Rows from block 8, named by matrix and row number. Each number is 128 + 32 x the weight over its row's rms, rounded and kept within 0 to 255. All counts start at 0. After the name is the row's rms in percent of the matrix's.
# k: window attention key (model.blocks.8.attn.k.weight, 128x128), inputs 0-63
k.2 100 [150 105 130 115 141 126  39 106 110 106  97 115 128 136 168 174 102 137  59 139 177 183 100 111 165 149  97 139 145 126 164 125 164  89 104 161  86 127 183 195 156 119 160 131 142 136 143 202 181 141 114 123 210 164 128 184  93 122 129 131 150 104  97 103]
k.3 104 [ 63 140 137 119 164  90 180 155 126  75  98 159 129 112 164 156 158 146 140 150 179 103  97 141 145 141 141 162 161 140 115 107 132 136 153 160  47  89 120 141 127 168 172 126 116 116 184 168 179 118 137 108 160 182 150 127  86 136 167 154 182 101 127 104]
k.4 110 [103 202 113 170 154 182  89 174  94  59 117 104  98  92 143 152 160  79 114 136  89 160 119 130  94 119 120 148 167 106 120 124  90 136 162  65  50 153  94 125 154 106 107 151 127 158  76 142 147  88 145 140 136 145 141 134  97 197  90 121 157  60 154  85]
k.5 098 [112 140 169 208  81 151 138 123 107 171 125 116  84 115  95 124 112 142 128 119  90 113 136 154 119 123  61  94  42 181 144 164 149 123 132 113 139 149 184 102 116 113 136  65  84 136 117 153  76 139 116 177 168 125 146 142 140 139 157 126 108 142 153  71]
k.6 106 [101 162 138  93 153 150  95 148 111 123 159  61 177 142 119 132 118 116 127 130 161  94 140 141 146 108 143 137 128 123  79 118 141 152  92 132  79  80 133 139 126 151 145 119 166  77 135 136 168 136  97 101 144 178 103 132 114 221  64 142 203 103 119  73]
k.7 101 [ 56 152 100 136  34 113 174  96  83 152 189  93  84  87  98 151  84 117 134 100 111  88 126 146 113 105 121 162  59 132 105 149 149 199 131 133 109 129 139  93 118 150 137 150 133  91  52 134 161 145 161 125 166 115 181 140  78  89 189 125 198  93 140  98]
k.8 096 [ 55 118 112  81  63 155 169 146  72 121 112 156 138 150 118 130 127  52 149 131 117 117 166 131 129  94 143  81 101 160 141 143 124 128 141 117 145 142 173 108 114 120 140 145  92 147  95 139 151 174 127 100 147  99 112 146 177 137 138 117 189 130  79 106]
k.9 102 [120  79 125 126  90  90 148 189 167 114 103 207 205  85 139  54  87 144 120 153  64  93 179 106 104 163  95 101 114 159 154 123 107 115 115 142 186 168 113 118 127 119 117 106 100 191 145 100  56 114 145 104 151  82  38 141 166 156 147  87  76 123 142 141]
k.10 096 [121 209 104 145 122  68 221 141 134 122 147 104 151 161 109  62 124 129 155 144  35 121 109 115 128 112 119  80 123 129 100 146 173 137 147 104 122 167 156  94 121 122 122 145 143 146 115 176 169 159  95 160 148  99 156  93 133  94 110 137 126 152 153 100]
k.11 101 [138  96 180 120 137 179 156  59 137 109 118 131  74 133 105 104 146 155 117 118 128 133 197 176 157  72 116  89  86 159 132 133 130 143 111  72 157 155 149  93 113  97 180 111 116 176 195 154 113 134 111 119 164 116 101 136 148 107 143  81  77 148 127 155]
k.12 096 [133 146  81 147  85 127 142  76  78 109 138  71 172 124  88 165 100 148 110 148  93 130 112  88 160 119 117  69 154  72  97 102 154 113 154  88 129 174 125  58  76 137 115 130 165 105  65 101 173 130  80 111 160 175 160  91  95 111 144 115 170  78  92  78]
k.13 096 [145  99 102  69 206 135 133 152  92 109 165 158 108 124 178 197 126 141 175  91 143 145 112 172 143 134 104 150 107  77 114 135 151 135 125 131 120 128  81 143 118 161 170 109 191  90 163 154 122  76 152 100 120 134 103  87 168 150 111 112 130 108 146  82]
k.14 104 [212 111 125  67 157 129 143 183 172 118 143 144 123 143 142 105 102 130 115  99 116 132 197 149 148 148 127 145 112 163  85  72 133 104 143 128 136 158 145 143 115 123 125 150  82  54 195 155 133 118 138 109 130 124 138 161 109  97  96 181  66 163 109 152]
k.15 095 [149 137 134 115 130  95 149  98  77 113  69 112  74 109  90 177 170 103 156 150 131 128 153 113 105 135 218 112 147 133  81  83 123 169 134 123 179 195 159 161 103 122 139 106 109 104  90 125 118  92 115 181 127  97 119 165 128  93 159  78 187 183 105  93]
k.16 103 [134 114  92 112 100 140 187 104  80 146  89  78  29 154  97 119 117  82 144 173 110 147 102 155 155 101  89 113  95 160  81 131 112 102  89 116 116 159 150  95 105 158  92 173 130 106 103 161 115 135 127 112 155 150 141 144 184 147 188 124  91 130  67  92]
k.17 100 [128 140 169  85 107 129 172 123 118 110 103  89 160  68 147 119 123 136 128 127 130 114 111  67 127  99 111 191 122 115 119  62  88 144 160 142 150 114 108 200 150 151 127  94 161 152 101 148 166  72 143 122 122 151 191  63 155  95 104  95 172 103 182 101]
k.18 106 [154  50 129 161 117  79 164  97  85 143  69 151  97 106 109 145 118 161 160 124 111 117 102 144 108 125 115 119  99 152  95 146 110  87 148 103 133 194 150  90 102 138 126 130 132 141  79  92 120 158 155  79 139 127 166 193 171 140 100 136 111 134 128 137]
k.19 098 [ 78 112 124  97 151 135 138 150 148 119 150 163 125 143 150 167 194 119 106 106 116 174 162 103 149 185 162 141 156 127 127 168 153 140 184 112  38  92  75 126 145 128 188 134 118 120 116 195 125  84 151  88  81 200  89 132  57 136  87  83 125 145 137 124]
k.20 095 [130 155 127 144 133 125 106 106 142 128 152 148 118 114 127 129 154 108 139  83 101 139  60 150 157 123 137 166 143 179 144 131 137 127 208 105 139  33  99 210 135  83 111 162 166 120  90 156  57 167 131 148 134  69  84 128 156  76 119 167 157  70 157  89]
k.21 100 [130 121 152  83 109 166 121 145 146 162 118  68 110 167  54 129  60 169 130 115 153 150 119 115 128 124 148 138 184 112  94 171 189 163 155  97 183 105 113  75 141 111  82 122  98 151 138 104  90 193 153 109 130 187 197  74  79 107 160  81 130 151 108 151]
k.22 101 [125 149 126 154 131 161 130 124  96 190 125 105 131 127 174 110 124 102 187 151 119 131 153 163 127 152 205 143 212 169 168 132 119 120 138 161 145 103 101 182 175 128 166  91 153  94  99 132 132 100 163  85  73 175 130  99 136 146 161 119 154 152 106  99]
k.23 100 [133 163 145 147 106 155 106 144 174 123 110 157 177 137 120 120 128 159  54 153 103 182 124  80 151  83  96 110  76 133  84 190 122 149 143 171 140  97  95 147 100  72 158 142 120 156 122 116 129 137 124 198 117 181 133 119 168 121  72 111 149 121 148 185]
k.24 094 [148 147  99 148  79 154 102 101 143 116 156  82 160 176 145 107 144 136 137  67 124 162 116  66 114  75 144 130 175 131 113 169 146 172 123 173 119 175 120 131 201 143 106 119 129 169 172 105 167 115 164 139 144 159  83 160 145  96 180 129 121 182 136 114]
k.25 099 [ 81  89 175 132 158 127 120 140  90 130 118  52 120 138 110 144 104 123  99  94  73 144 128 115 152 138 135 121 200  35 154 123  85 129  90 144  89  46 126 196 125 133 167 180  78 149  88 114 124 123 104 186  88 162  71 155  96 167 123 165 132 106 168 141]
k.26 100 [110 128 186 147 139 109 114 164 111 104 128  71 141 151 158 117 100 162  59  90 121 163 184  44 121 176 123 165 154 107 171 163 164 152 204 142 134 111  78 156 192 152 146  91 121 173 180 112 135 157 143 130  97 133 122 139 177 133  94 170 163 118 181  90]
k.27 095 [ 83 161 121 111 204 135 141 176 114 120 193  70 188  98 175 155 133 152 131  87 149 130 161 141 135 187 139 142 140  83 128  88 140 125 158 143 125  68 103 146 188 127 144 153 159 134  93 157 119  67 102 137 113 136  64 157 129 166  81  92 153  90 116 186]
k.28 103 [130 135 151 103 135 114 135  63 148 140 113 119 134 117 100 123 102 119 161 166 131 138 104 193 161 154 105 106 125 111 139  98  68 148 136 111 105 183 116  63 115 102 167 118 189 124 104 106  87 152 101 107 134 136  90 108 141 137 190 126 145 117  76 153]
k.29 102 [144 129 119 114 141 109 154 117 150 156 132  76 147  99  91 136 113 105 189 166 101 121 125 145 115 109 112 189  95 185 133 105 135 113 136 201 129 174 121  86 105 177 113 129 156 156  96 104 133 100 125 139 161  91 116 132 123 165 105 113 119 140  97 156]
k.30 104 [126 161 152 154 163 133 157  68  83 124  47 128 125 100 119 148 150 160 126 122 147 115 126 133 135 201  59 173 113 127  69  98 119 136  68 135 193 110 107  90 175  90 111  94 171 150  75  84 136 139 123  77 147 111 114 132 110 181 160 145  40 133  94 110]
k.31 094 [121 137 113 125 155 137  60  99  50 113 126 133 122  89  78 143 149 136 154 128 121 102 147 137 132 169 102 141 140 144 160  42 111 137  77 149 102 191 120 103 146 142 141 149 160 146 115 203  70 198 161 122 107 168 135 125 148 203 119 155  80 102  45  99]
k.32 100 [113 165 142  79 184 134 131  76 124  75 107 158 111 117 109 107 165 108  80 133 158 184 171  97 129 130 164 120 145 138 175  77 164 114 135 114  85 110 135 129 150 112 123 154 146  75 162 121 174 107 123  54 172 145 136 175 141 155  81 160  74  85 136  70]
k.33 095 [144 144 162 116 163 109  58 115 149 130 117 127 150 190 139 154 146  70 136 126  61  93 140 123  89 136 109 144  86  99 171 118  94  89 139 133 139  43  99 122 179 131 102 130 109 106 164 152 143  94 167 113 177 114 147 113 172  88 130 136 142 133  81  87]
k.34 099 [136 161 133  84 148 122 150 170 115  72 109 151 130 164 117 100 162 135 125 111 130  90 145 177 118 100 123 124 146 149 148 171 107  60 142 133 160 116  69 184 101 157 107 144  98 151 161  75 108 101 204 158  93 159 115 110 169 109 114 151 117 117  79 108]
k.35 103 [145 144  90 113 142  84 100 102 142 195  65 115 195  69  75 130 168 148 128  85 102 102 123 189  95 117 110 183 129 100 109 119 125 113  74 148 150 131 130 108 170  88 115 120  82  96 107 173 105 131 142  74 190 129 155 126 211 134 182  85 148 206 155 122]
k.36 118 [121 182 118 167 105 112 173  78 104  40 182 176 116 134 164 178 116 134  76 144 115 177 122 118 121 113 207 122 116 111 130 138 122 160 158 140  79  94 114 135 110 134 134 178 151 174 162 159 135 114 127 172 114 174  80 122 146 130 105 163 147  85 140 146]
k.37 100 [153 121  83 203 117  84 113 138 158 175 112  82 152 150  94 115 180 132  92  82 204 105 124 105  92 125 119 137 145 122 103 140  90 125 180 128 121 128 162 150 125 145 144 151 103 138  63 107 155 150 132 153 162 179  87  93 158  99 134  97  64 127 166  70]
k.38 097 [150  70 120 101  55 148 153  77 101 117 186 140 132 123 133 122 168  77 105 147 101 142 100 104  96 134 159 143 152 120 129 195 122 109  93 131 111 150 176 140 137 134 116 128 114 148 157 147 113 129 112 122 120 101 138  95  58  92 115 132 105  34 113 157]
k.39 107 [135 107  99  82  99 144 127 114  82 157 106 130  80  71 152  97  73 121 155 134 180  98 109 104  86  70 121 130 133 102  89 115  78 149 172 154 136 172 146 128 167 116 147 132 163 144 125 141 112 117 131 182  89 143 108  94   9 123 140 110 162 186 168  92]
k.40 091 [174  88 110 134  90  75 117 118 100 163 143 139 135 177 143 178 114 146 110 156 121 112 113 122 103 142 188 140 123 130 162  75  66 167 166 115  40 142 121 121 125 130  98 169 177 109 103  95 131 124 108 126  57 151 124  81 128  99 126 121 168  89 120 129]
k.41 112 [157 114 134 108  83  87 133 143 127 124 171 130 117 155 174 185 109 141 130 117 175 124 119  52  55  83 159  78 156 141 137 132 146 203 140  83  76 110 107 171 158 141  68 143  86 193 138 129 161 147  96 149 127 173 155 156 122 136 175 152 158  98 107 164]
k.42 098 [105 146  94 102 156 174 104 137 144 127 144 127 122 113  97 177  82  99 118 141 103 126 113 145 100 150 155 145 106  52  82 119 153 158 161 102 134 131 184 119 152 131 133 114 176 119 157 113 131 162 117 162 115 200 140 141  89 125 108 231  98 141 133 128]
k.43 096 [105 100 127 100  72 106 134 107 170 147 105  77  70 124 153 127 172 170 175 123 122 133 111 118 141 113 129 100 175 119 150 203 132 129  97 151  72 129 142 126 111 155  90 138 122 126 120 119 167 105 145 109  80 143 117 121 120  93 114 143 149  99  80 116]
k.44 102 [157 140 128 177 131 124  66 168 147 140  83 126 166 130  70  87 148 201 169  71 160 124 109 102  82 167 112 166  86  98  76 111 118 113 107 122 181 165 127  81 115 102  90 152 144 117 135 162 136 112 108  71 136  82 188 135 150 171 156 131 153 117 114 142]
k.45 102 [136 101 130 164 110  81 146 112 113 103 163  90 142 119 124 105 146  86 168 129 110 192 112  87 113 161 156 124 105  91  81 159 206 123 158  36  91 111 131 187 157 166 138 195 151 165 126 116 141 102 143 148 106 177  93  93 128 182 116 158 134 106  72 108]
k.46 097 [120 186 173 110 124 154  71 126 135 104 133 105 102 156 162 132 136 147 149 199 106 165 117  37 104 172 143 164 172 119  86 136 142 135 150  84  98 143 156 142  77 144 179 152  70 114 180 110 138 141 112 113 150 136 124 140 132 127 126 178 161 100  99 144]
k.47 100 [164 118  79 210 160 115 109 109 103 135 104 165 112  99  70  94  68 151 130 116 165 131 120 155 126 106  99 127 180  43  78 162 134 181 148 149 106 117 156 169 127 124  50 123 144 122 180 163 160 141 107  98 128 127 145 140  88 186 193  98 143 105 116 163]
k.48 107 [152 122 119 136 115 135 170 155 169 158 132 120 127 158 116 119 164 170 139 119 138 113 176 190 128 173 131  72 141  82 130 152 108 218 153 129 133 104 159 167 183  86  99 161 169 112 162 102 118 143  86 109 105  99 120 142 126 118 168 135 146 147 116 140]
k.49 096 [137 148 121  95 181 124 117 174 124 127 129  59 110  58 142 166 167 190 126 113 178 174 140 123 151 101 141  84 114 131 175 175 100 154 122 121 122  72 180 126 155 153 123 145 132 109 184 129 160 174  94 136 167 208  80  50 118 101 159 161 197  92 139 156]
k.50 087 [126  82 101 129 171  80 134 116 149 119 143 118  87  84 158 108 174 152 161 163 117 177 193 148  93  87  91 163 149 163 141 141 173 132 138 120 182 103 119 148  93 112 125  74 175 152 111 102 108 105 134 104  86  88 150 139 135 154 191 153  83 188 144 146]
k.51 098 [142 148 137  99 139 107 120  81 156 141 101 124 107 132 167 101  80 174 176 102 110 153 133  77 144 130 167 124  62 190 136 148 133  80 144  86  82 121 136  96 134 221 108 120  85 158  88 146 132 163 108 166 107 135 145 132  93 135 186 105 114  65 162  96]
k.52 120 [117 100 123 146 111 146 111  95 123 107  86 148 102 170 129 109 116 139 101 101 179 141 151  56 104 144 176 152  73 107 184 158 160  73 147 143  68 155  85 121  50 135 133 149  91 119 117 137 144 137 105 137 151 190 149 111 100 121 144 134 139  60 129 121]
k.53 085 [100  89 177 117 162 108 130  65 166 103 147 110  87 156 102 167 135 108 149 131  85 100 190 100 138 113 133 169 142 104 112 106 174 105  97 138 128 107 124 156 117  72 176 171 152 135 120 138 196 177 116 137 192 173  99 125 149 112  88  82 116 125 103 142]
k.54 095 [163 164 172 127 141 160 137 171 111 184 101 137 150 152 113 136 125  57  97 146 119 130  82 133  99 164 177 118 112  95  90 127 198 100 101 148 144 160 147 109 148 176 119 105 192 132  76 162 143 220 104 148 129 184 111 171  68  87 169  91 139 133 136  69]
k.55 108 [123 113 126 133 109 125 103 141 144 113  71  61 107 151 130  82 116 161  49 134 125 134 108 121  80 146 145  86 124 125 171 156 166 105 129 128 134 157 122 130 116  92 151 119 122  91 176 127 201 142 152 122 133 110 112 191  78 169 154 163 139 147 171 174]
k.56 099 [109 116 178 171  88 118 163 141 151  98 113 155  98 113  76  65 131 120 119 129 117 153 145  58 131  78 150 147  87 148 205 101 141  48 142 135  88 126 152 163  63 155 112  75 128 159  75 151 137  95 141 133 108 154 125 107 144 130 153 101 103 125  79 146]
k.57 105 [152  99 128 103  87 132  99 105 168 126 111 182 136  96 133  57  87 139 104 115 157 135 133 119  54 119 137  97 110 156 206 185 154 110  70  64 102 149 159 142 112 118 144 135 113 127  93  93 158 147  87 139 180 191 105 138 118 101 167 110 152  59 174 103]
k.58 097 [158 100 131 186 111 118 157 131 161 163 102 106 107 157 139 134 131 139  84 148  81 138 118 176 126 128 159 152 133 118 114 171  67 151 146 151 176 166  84  94  82  98 154 121  51 191 133 150 182 125 112 132  80 105 141 186 144 173  94 109  77 117  71 138]
k.59 105 [126 153 104 145 181  80 138  82 143  92 162 114 113 142 110  66 115 148 106 109 159 173 117 100 117 158 118 141 104 134 181 111 183  82 118 126 143 106 138 113  49 115 187 145  74 172 138 112 165 112 118 132 197 177 138 157 116  98 148 143 186 128 120  98]
k.60 096 [ 80 118 152 141 102 154 156  88 177 150 162 158 184 106  86 197 147 137  94 155 136 103 180 128  93 110 129 142 127 138 107 124  86  89  88  94 156 138 176 150 141 166 105 104 144 169 130 124 132  98 153 110 109 138  50  75 145 115 126 136  89 162  82 128]
k.61 091 [198 111 116  93 110 109 164 105 166 150 137 131 129 145 112 111 119 165  93 140 129 170 104  95  79 133 143 111 148 104 157 123  81 122 124 212 133 107 137 189 108 206 170 173 136 172 133 151  89 105 125  66 156  94 147  79 155 162 102  65 126 103 138  96]
k.62 103 [ 98 112 106 147 126  81 140 108  90  83 123 136  83 144 153  71  75 155 147 110 159 139  83 115 121 101 187 163 121 117 132 172 129  78 110 137 123 118 106 128 105 114 151  54  65  95 117 137 136 181 116  78 146 161  63 141 128 127 130 145  65 114 149  97]
k.63 098 [101  69 147 158 125 101 113 130 133  99  84 142 132 176 182 100 162  57 169 115  93 111 135  95 147 107 119 156 130 116 192 156 115 140 140 133 161 103 165 104  62 129 143  69 150 162 144 109 123 134 177 125 122 209 112 199 105 124 124 147  90  84 163 152]
k.64 097 [119  90 128 120 104 124 133  95 106 127  52 137 127 121  90 131 113 163 122 107 169  65  87 122 120 106 125 159 149 114 179 105 168  54 124  73 139 143  92 100 163 130 165 113  84 105 139 182 153 107  76 180 189  96 113 110 163 130 169 132  62 117 135 130]
k.65 102 [101 112 194 144 142 134 129 120 140 141 158 118  84 151 177 168 168 132 117 122 163  87  85 139 200 163 127  75 133 144  94 104 157  55 126 123 149 194 144  78 142 123  99 122 113 175 157  86 103 137  84 124  78 131 113 153  97 158 178 173 137 120 135 125]
k.66 089 [119  89 154  79 159 176  72 117 117  91 105 136 146 148 164 120 107 150  89 151 155 132 140 181 158 127  92 120  86 109  81 135 174  44 108 146 161 114 117 135 140 154  97  76 127 106  54 124 146  88 138 144 123  96 100 144 134 111 161 158 152 129  96 123]
k.67 105 [157 138 120 166 150 185  93  84 115 120  71  99  98 150 165 137  89 142 163 116 173 109  92 123  95 134  89 114 120 102 145 116 184  59 157 108 105 139 147 109 138 144 131 142 112 147 173 125  90 133 154  90 160 127 125 213 129 117 107  98 147 182 145 121]
k.68 110 [174 143 137  95 119 118 108 163 114  64  86 103 130  86 162 122 162 156 127 101 101 136 120 195 204 159 121  79 100 102 167 149 171 103 142 146 136 109 110 120 114 140 135 104 122 113 154 100 155 129 132 102 122  94 140 154 154 130 115 161  66 223 142  95]
k.69 106 [143 175 101  91 119  88 141 174  97 145 106 180 119  98 153  79 118  93 131 108 114 125 149 117 141 123 124 204 197 130 113 135 147 221 157 162  63  63 147  74 135 112 157 178 169 108 151 101 182 109 113 169  95 145 125 104 118 149  85 153 137  93  83 106]
k.70 100 [143 114 156 112 158 125 134  80 112 196 146 105 179 158  90 147 158 166 126 176 116 104 142  66 188 123 124 130 148 152 131 177 131  47 139 160 137 128 150 124 127  55 149 132 153 100 182 130 133 113 135  81 132  96 100 211  96 171 183 167  76 125 145 125]
k.71 108 [ 79 125 109 142  99 117 156 182 155 157 215 181 134  97  91  81 108 175 177 203 120 148  86 118 126 138 120 147 145  86 146 102  47 132 167 108 108  98 158 154 171 121 141 116 168 148 126  99 195 115 125 155 154 123 163 147 135 110 101  91 128 140  83 119]
k.72 102 [202 117 129 161  89 137 127 156 118  85 155 146 128 146 138 117 143 193 116 128 118  81 165 127 122 117 129 204 137 129 157 150  85 126 115 122 109 114 123 133 128 131 178 130  51 145  76 107 151  92 109  71 166 185 107 126  95 175 154 137 114  89 143 101]
k.73 100 [ 89 141 112 115 104 177 165 170 143 141 154 114 128 110 119 162 146  67  97  99  95 135 113 112 110 131 137 156 169  82 110 104  93 144 162 104  69 132  89 131  85 117 123 179 176 184  89 133 151 120  85 137 111 103 154 115  91 171  94 140  98 124 126 132]
k.74 094 [110  98 157 146 148 126  84  79 104 115 103 101 203 155 133  72 155 172 145  91  81 125  74 162 114 105  72  73 146 113  92  97 127  87 127 138 127 108  93  92 110 153 152 120  85 146 102 115 138 129 119  39 162 111 127 169  85 155 125 149  90 177  99  93]
k.75 100 [ 76 126  99 114 164 155 145 161 146 115 127 160 119 132 167 170 164 148  94 112 120 116 137 140 151 115 132 120 164  97  85  90  91 138 119  99 147  89 129 189 177 124 112 123 139 119 166 105 147 137 154 129 138 105 100  57 194 143 147 168 156 125 119  48]
k.76 099 [111 167  74 124  72  94 144 134 139 184 140 139 131 115 111 120 158 176 140 184 189 114 141  88 138 148 111 164 140 100 112 155 102 159 152  94 139 104 107 152  92 158 160 130 196 103  68 129 183 191 138 156 155 128 118 133 123 183 136 151  98 143  84 135]
k.77 100 [117 191 125  89 103  92 141 141 138 168 126 151 128 108 117 136  69 111 163 111 152 129 148 150 136 177 175 150 116 130 102 105 151 189 149 189 140 184 134 171 147 161 129 132 182  82 197  80 133 158 188 187 151 113 134 106 118 133 119 123 111 110 135 147]
k.78 094 [ 97 128  85 143 114  90 129  49 103 101 133 157 125 103 105 108 114  89 114  93 151 166 150 147 137 174 141 136 121 154 150  99  98  94 157 177 112 143 171 150 165 137 187  88  51  99 141 129 146 149  90 112  94 166 140 104 104 130 159 157 131 137 110 135]
k.79 096 [125 183 135  73 108  96 169 138 203 107 175 148  60 131 157 169 133  73 120  69 112  90 158  90 127 140 119 107 180 125 172 194 118 156 134 149 127 128  80 158 148 139 144 168 177 155 130 159 116  93 129 138  97 110 120  77 140 138  99 142 122 136 124 116]
k.80 102 [136 158 214 105 186 127  91  73 151 119 112 153  73 127 115 155 124 136 187 135 104  74 116 147 148 113 129  95  73 125 107 143 141  94 120 148 121 139 117 137 102  99 115 122  87 161  85 156 124 136 173  85  80 109 145 147 168 150  79 117 125 125 199 159]
k.81 099 [184 107 143 108 116 120 168 157 111 164 140 159 122 151  96  84 168 130  99 119 130 152 141 160 181  57 105 156  90 104 167  62 132 126 156  84 164 104  99 122 179 137  52 136  93 164 104 118 148 150 191 126  97  95  96 117 121  99 120 111 148 189 145 144]
k.82 107 [146 144 122 152  93 167 163 180 175 144 174 134 139 138  88 166 129 105 165 184 133 163 116  89 103 135  30  58  80  89 121 111 153 183 121 153 151 146  66 133 202  86 107  90 121  66 173  95 128  99  98 111  72 127  95 177 137 163 117 148  79 127  87 109]
k.83 100 [ 69 149 122 157 175  88 118  69 142 133 106 163 194 148 130 137 124 117 144 152  97 135 117 154 170  73 121 167 118 129 157  97 131 153 126 142 165 165 111 100 126 149 130 129  93 143 128 169  51 137 122 125 114  96 132 190 102 116 165 215  97 109  97 105]
k.84 104 [145  98  80 169  90 114 124 118 116 152 133  94  99 127 130 135  99 129 121 152 155 132 151 144 140  80 198 139 106 107 177 133  82 173  92 149 127  82 111 143 158 158 151 125 142 197 100 137 144 144 114 145 172 166 136 108  63  91 184 105 156  96 145 119]
k.85 095 [ 89 172 136 181  88  60 135 100 105 133 115  83 128 167 117  79 186 114 171 117 135  99  98 129 143 108 133 125 159 151 129 103 147 127 116  73  89 159 109 154  92 100 200  69 135 107 146 138 143 168 128 136 148 104 141 172 136 216 125 144 126  94 130 163]
k.86 102 [107 119 151  90 204 113 127 128  85 163 123 104 130 166 140 107 110 126 100 153 140 118 131 178 135 131  79  82 117 151 155 155 131 115 126 150 200 111 131 111 139 144 119 160  53 131 105 169 150 142 140 112 131 130 161 113 191 107 174  84  99 169 112  98]
k.87 097 [167 142 127  81 246 136 179 100 104 156 146 122 113 170 178 158 121 143 117 140 148 109 120 127 146 106 137  83  99 135 142 150 125  98 122 139 140 171 125 146 117 139 102 102 118 156 120 104  68 116 131  76  93 130 168 127 126 127 148 127 138 143 152 132]
k.88 109 [194  87 112 146 102 109 114 145 162  82 168 108 143  50 107 147 113  99  78 128 164  88  93 117 113 128 147 114 146 113 164 117 126 202 175 120 128  86 165 134 131 130 133 177 172 100  93 115 170 105 144 168  94 152  93 106 134 191 177 106 136  74 101 133]
k.89 104 [ 96 122  82 152  87 179 105 120 139 185 169 132 192 183 116  99 179  79 126 143 126 113 113 122 202 127 131  98 166 123 148 134 152 139 165 112 173 174 121 182 180 115 123 144 139 156 112 110 148 112 110 155  99 112 147 128 112 170 120  93 129 108 120 144]
k.90 094 [105 106 161 106 144 113 115  84  98 141 191 117 108  88 166  74 164 153 166 129 166 158 149 116 143 113 134 179  98 110 148 137 172 115  88 129 103 149 132  80  91 149  87 120  92 169 122  81 180 156 158 162  86 154 126 104 184 141  74  93 109 134 127  94]
k.91 098 [130 143 154 124 180 164 115  87  75 128 102 124 140 119 150 210 102 106 224 197 107 115 162 153 101 116 136 110  73 143 122 117 118  86 157 104 125 189 150  86 142 136 116 180 112 105 125 116 140 186  88  95 154 101 122 122 119 202 161 142  92 112 172 150]
k.92 094 [144 127  94 110 153 166 157 148 127 168  93 109 167 122 174 124 158 120  98 146 131 122 146  79 129 121 158 118  69 109  80 164 122  49 108 118 131 108 102  98  76 142 113 157  80  95 175  86  73 105 155  99 129 111 170 135 171 116 160  87 108 155 158 120]
k.93 101 [186 157 161  94 151 177 141  87 106 197 141 142  89 131 101 142 136 118 144 117  80 118 188 203 115 133 135  92 130 106 119 104 141 101 137 131 170 175 120  39 133 131  88 136  76 125  83 171 115  97  87 149 158 121 114 149 157 124 118 155 156 102 132 162]
k.94 097 [106  69 175  98 170 107 134  70 119 133  89 150 131 150 167 115 104 137 120 171 105 138 106 120 128 162 172 110 121 176 112 109 179 134  69  60 135 163 151  90 110 121 207 133 124 106 111 189 141 101 146 126 138 138 132 159 101 166  97 137 117 107  47  97]
k.95 098 [146 125 170 102 153 127 111 165 146 148 122 152 108 151 136 103 101 152 125  86 150 160  86 141 134  70 132 117  62 150 119 125 119 129 114 117 149 164  60 107 115  32  97 118 151 119 138 126 166 195 140 146  97 127 110 122 138 113 188 130 133 136 125  98]
k.96 098 [113 132  82 133 139 157 141 173  88 155 132  99  97  99 116 151 141 157  99  75 115 130  82 103 111  49 154  96 118 170 146 116 151 104 129 180 139  89 168 129 187 123 198 155 183 130 142  87 119 156 126 108 158 129 136 183 139 126  70 168 144 151  70 129]
k.97 101 [112 135 133 133 151 114 126 153 198 120 137 102 151  96 137  92 138 162  62 152 101  89  94  96  84  99 123 105 127 125 132 145  85 139 162 114 109 145  49 183 119 151  87 169 145 143 186 135 121 134 139 149 138 176 146 103 131 143 121 104 175 132 135 129]
k.98 099 [133  89  99  94  90  83 141 160 205 133 111 140  64 162 150 110 176 174 140 190 149 147 125 147 138  67 152 109 109 103 102  89 106 137 119 139 143 144 167  99 159  96 126 119 154 134 122  72 133 178 119 193 193 148  99 102  75 133 173 126 100  98 117 143]
k.99 102 [111 108 124 124 141 140  91 138 105 186 105 119 136 131 157 141  63 153 122 108  98 139 165 105 162 149 184  86 129 153  74  98 210  88 104 128 139 160 107  92  94 173 102 103 109 186 158 132 166 154 103 104 142  97 143 127 104 136 110 136 104 127 142 100]
k.100 098 [126  89 142 206 111 136  97 163  76  87 134 141  98 109 181 109 191  96 115 107 119 110 113 106 162 172 136  34  70 181 108 133  98 180 100 143 133 160 134 111 166 128 105 155 130  81 135 137 140 134 145 133 207 131 128 136 108  82 164 121  81 123 144 198]
k.101 099 [ 84 157 159 104 128  58 118 103 128 108 128 134 150 142 109 158 154 158 135  88 131 161 152 154 142 115  91 135  98 184 106 129  73 122 111  75  94 170 172  93 119 113  61 137 156  91 106 158  75 110 179 179 135 122 126 123  91 144  64 102 117 116 134 176]
k.102 087 [132 101  71  80 132  87 132 139 172 158 137  40 164 101  41  92  87  74 132 100 133  62 142 144 140 146 103 117 127 138  66  98 102  79 142 123 116 104  86  94 164 131 162  57 123 166 167  97 132  93 125 110  95 117 149 180 173 144 132 124 101 119  82  97]
k.103 095 [116 125  66 149 124 151 137 148 142 106 126 121 144 138 137 127 113 210  99 117 109  91 144  57 172 122 119 165 153  95 122  88 146 114 115 145 135  90 163 183 167  92  89 132  74 116 142 123 170 135  97 158 153 175 140 161 130 127 161 138 113 151  87  96]
k.104 099 [124 135 153 127 121  85  29 135 130 143 167 149 124 145 126  75 158  96 113 112 176 120 148 150 168  84 191 138 104 126 146 129 111 137 118 133 153  78 133  98 151  70 148  97  97 127 116 164  64  62  97  72 161 123  98 136 139 140 116 146 185 160 141 111]
k.105 112 [ 97 184  88 128 125 176 123 138 105 119 117  58 117 141 174 149  72 163 135 107  85 122 158 103 113 113 151  70 170  90  75  82 186  40 146 128 168 122  90 102 122 131 127 111 152 132 143 173 181 146 157  72 112 163 131 167 127 123 160 134 119 131 131 169]
k.106 085 [ 92  79  59  90 146 140  72 104 119 154  78 114 104 141 132  90 176 116  99 147  85 130 156 142 170 119  85 143 103  88 115  58 186 127 140 122 137 119  96 118 144 164 179 117 117 118 144 148 115 143  84  89 157 118  99 125 202  94 168 124 116  82 154 137]
k.107 107 [107  91  96 101 140 107 135 116 127 173 107 181  56  71 134 154 125 127 171 133 189 128 167 156 170 139 142 104  97 200 157 202  71 160 145 123 127 146 119 129 109 109  66 151 150 153 173 143 159 126  82 162 175 139  85 156 107  61 143 123 129 118 147 111]